Rows from block 1 of the decoder of a small segmentation model, named by matrix and row number. Rows with one number belong to one channel. Each number is 500 + 25 x the weight over its row's rms, rounded and kept within 0 to 999. All counts start at 0. Numbers have three digits each.
Before each channel's rows are labels from the 100 images, of 14848, where the channel reaches its highest value: "top examples" is what is common among them; "colour at peak" is the nearest of a few named colours to the mean colour under the peak. Only what is clearly more common there than usual is listed. The data: rendered roads seen from a driver's seat, with toy cars, trees and houses. In brackets: how many of the 100.
# convs1: 3x3 conv (decoder.mid.1.convs.1.weight, 64x64x3x3, each kernel summed), inputs 0-63
# convs2: expand pointwise conv (decoder.mid.1.convs.2.weight, 128x64x1x1, transposed), outputs 0-63

top examples: car (100); vehicles: two (71)
colour at peak: grey (53)
convs1.22:471491478544442499511514473488471484504475445418492496504521505477496537497517485532527487502507491498518494496514510497449513505532462483478513489465488465443468494496498501500482515488530494
convs2.22:530499507527484481471494524518505480444549531493534505487540488483491466475520490501496452513491542544539521443548491492501485461512484462510501499501523453486503466524447532512525484517523528

top examples: house (100)
colour at peak: black (35)
convs1.52:471509490484483468453500474529493503505505469504498484483488537498513510528473532445485487501536481470494470491538553493505507511478480503465497500473498490522502413491476462492496502546482523
convs2.52:502469528498490514476475503523484515498499493509516468500512528504455438556545536501469495529474493546510507471494483498497483476471571510461494482522526489568509525529469508487494480524513558

top examples: truck (100); vehicles: two (69)
colour at peak: black (40)
convs1.61:518505499531487513524488516451529482466495510481456505512466547511442501514445471497510464544491521492499469460499508499483533495498478488462505534501544501520524509502535472525523468496508479
convs2.61:487484518503478482473514478501505539504541512510515493457500526484503497512531496482515483479509470586491520454468507510498507506505522472494481478472490479475544486498512539515499502498476468

top examples: tree (100)
colour at peak: green (42)
convs1.31:461511461537469491497508513534500493498484497452511547505531500554484486511531527504493506478519468470487488474491472474486460505553492514483482492475523460495509540480465489485480538500531461
convs2.31:482478514516466518539484499432505508492485474496535506484473486460544529475476496495485467533488504552493497496515493522496476456507523472509526505507550521507492514495476527520512484519520439

top examples: tree (65)
colour at peak: cyan (56)
convs1.32:508479476463533475506532523516533484452501555474462489485484487469525512452467475520510467516478486483506517524491514493561501513494522499482478483494511558539522527496504474495525493533488512
convs2.32:543513475459485477477524467435487473500500545479481507503529481519485508473504497509494531501513470521475491479455475513516518537539465505483494500503485485471496535499498469486495489546513530

top examples: truck (100)
colour at peak: black (39)
convs1.30:530526542570487498514464541486488519471518484550459494491464505477434478443492517506473507494477507518464494502516493509478491502505478500488480542505509521502482486518527490500483469531491484
convs2.30:486478488505507511509500496513487478512512524547492454470533460537475490500473484556513468473466497518465508494504487516527525488487483514497473481572490503484491476452504457485502443485494478

top examples: tree (67)
colour at peak: cyan (54)
convs1.0:516461491542522486502502521510546496527517531451501496491536475480533515493537491507547520496489520495530523522495468512516514481471506478493498521478504548526575504514513492545531522472472500
convs2.0:501511492499527497489474516542494531532501522493500540512481524511498524454525476482525489456485473516474504503532529518476493508510503453484485517493493531531486509526477518534526512523480550

top examples: bends left (84)
colour at peak: grey (57)
convs1.4:482498495490493485506462490513460501471512466518512482492485495482486502549514509519488486498526441463457443476509487497495507478471432474482496500518479448438480494516484483468493521513492505
convs2.4:529522492483473515500484504494458523525503475494500505492493535515513503537469499508490524525498484482494532542500532516525510514475545474521495516502502451530462523511521449490481501508466561

top examples: bends left (95)
colour at peak: black (40)
convs1.8:486516475531513494495508525509451485473464510476520513507463517500526579500505516521484511507476468507447516484504492496512530533438473475506517495513513453455528527485493505463504521510489494
convs2.8:491504522513526463491506467452519459520530497502472508496464494467501462454522484454479490545573505505529511493482475507512508484511477468500529488485504522487497503503584480489508471526517486

top examples: vehicles: two (75)
colour at peak: cyan (59)
convs1.63:507532500459470517513463496494498498437490493488473503503466510523478490485513473499479496535485482500531507480533521490536520495527498496552460498526497541490508433467493539516486449478497478
convs2.63:478471516489541502493466470489511493504543522517507504520543496535473557500492499531506531458506490505526491519493494493514510478497476476517447493545515452438528486515493463481499514490491461

top examples: tree (98); bends left (72)
colour at peak: black (30)
convs1.54:494487495526482481475506493506501510487518484480518516500484523527521463495493483419484498530478493521505488498522448496452497567480501499484480466511507468487497570493465508475488499538481529
convs2.54:425489494540503536525507529503520488486525519483509509477445495494525482517498503515491482535513526502507461489490508466448514501485499513514479496516477493528496508503517510507512482461541477

top examples: tree (60)
colour at peak: cyan (52)
convs1.60:509492495525556527505511561493527496489495536545506512503510498474509467574482491502506529537502496513498502527492492464500515510474503513491500489517501588542524486494497516500503497507490456
convs2.60:478526486510545517502473478505529521494496463535470460509494493494505493522503491518566507537532503524526485487545469510516468500510475499526516499468480509470538478468509484491483517474500490

top examples: bends right (84)
colour at peak: black (37)
convs1.43:498514508481455499475516495515520503473499491538538517472478499512507491485497514469492475482522458528489453542502486464518471503467466476500515508536531549531569457494504490468520499515524480
convs2.43:504487489494470529506513470457497523508511495502501505483478506474479447469512479515493474537484454525498501494494512502486479491503518513495530525474461491547507516520486533516504454438511505

top examples: bends right (93); truck (84)
colour at peak: black (42)
convs1.48:502481538509493461531471493512492532509488494517490491476534508486497465487492484486516499475455468476501487483462532523516541537478504438522510535506479499514521471423512465474504538498500496
convs2.48:490500458481465465474535525502506476532497520490489474498513466481489459503479478489463514509462497540543492509525483487522520508490518487537515483532464531528484500522463502516530477552522520

top examples: straight (89); vehicles: one (74); line: no line (55)
colour at peak: brown (67)
convs1.49:527529458510492489498484456518495504510475505443534473484480533475466456519505538530501508522469459478500469526468529529514495536470504483484486480474505496506508479459502492476506453507543522
convs2.49:518476489491488502501463506467492510498527507454513519491511504489518498489545489497493487494536516508483537454488531517519478483496490499493510525519520521477504462478446538469508496517508458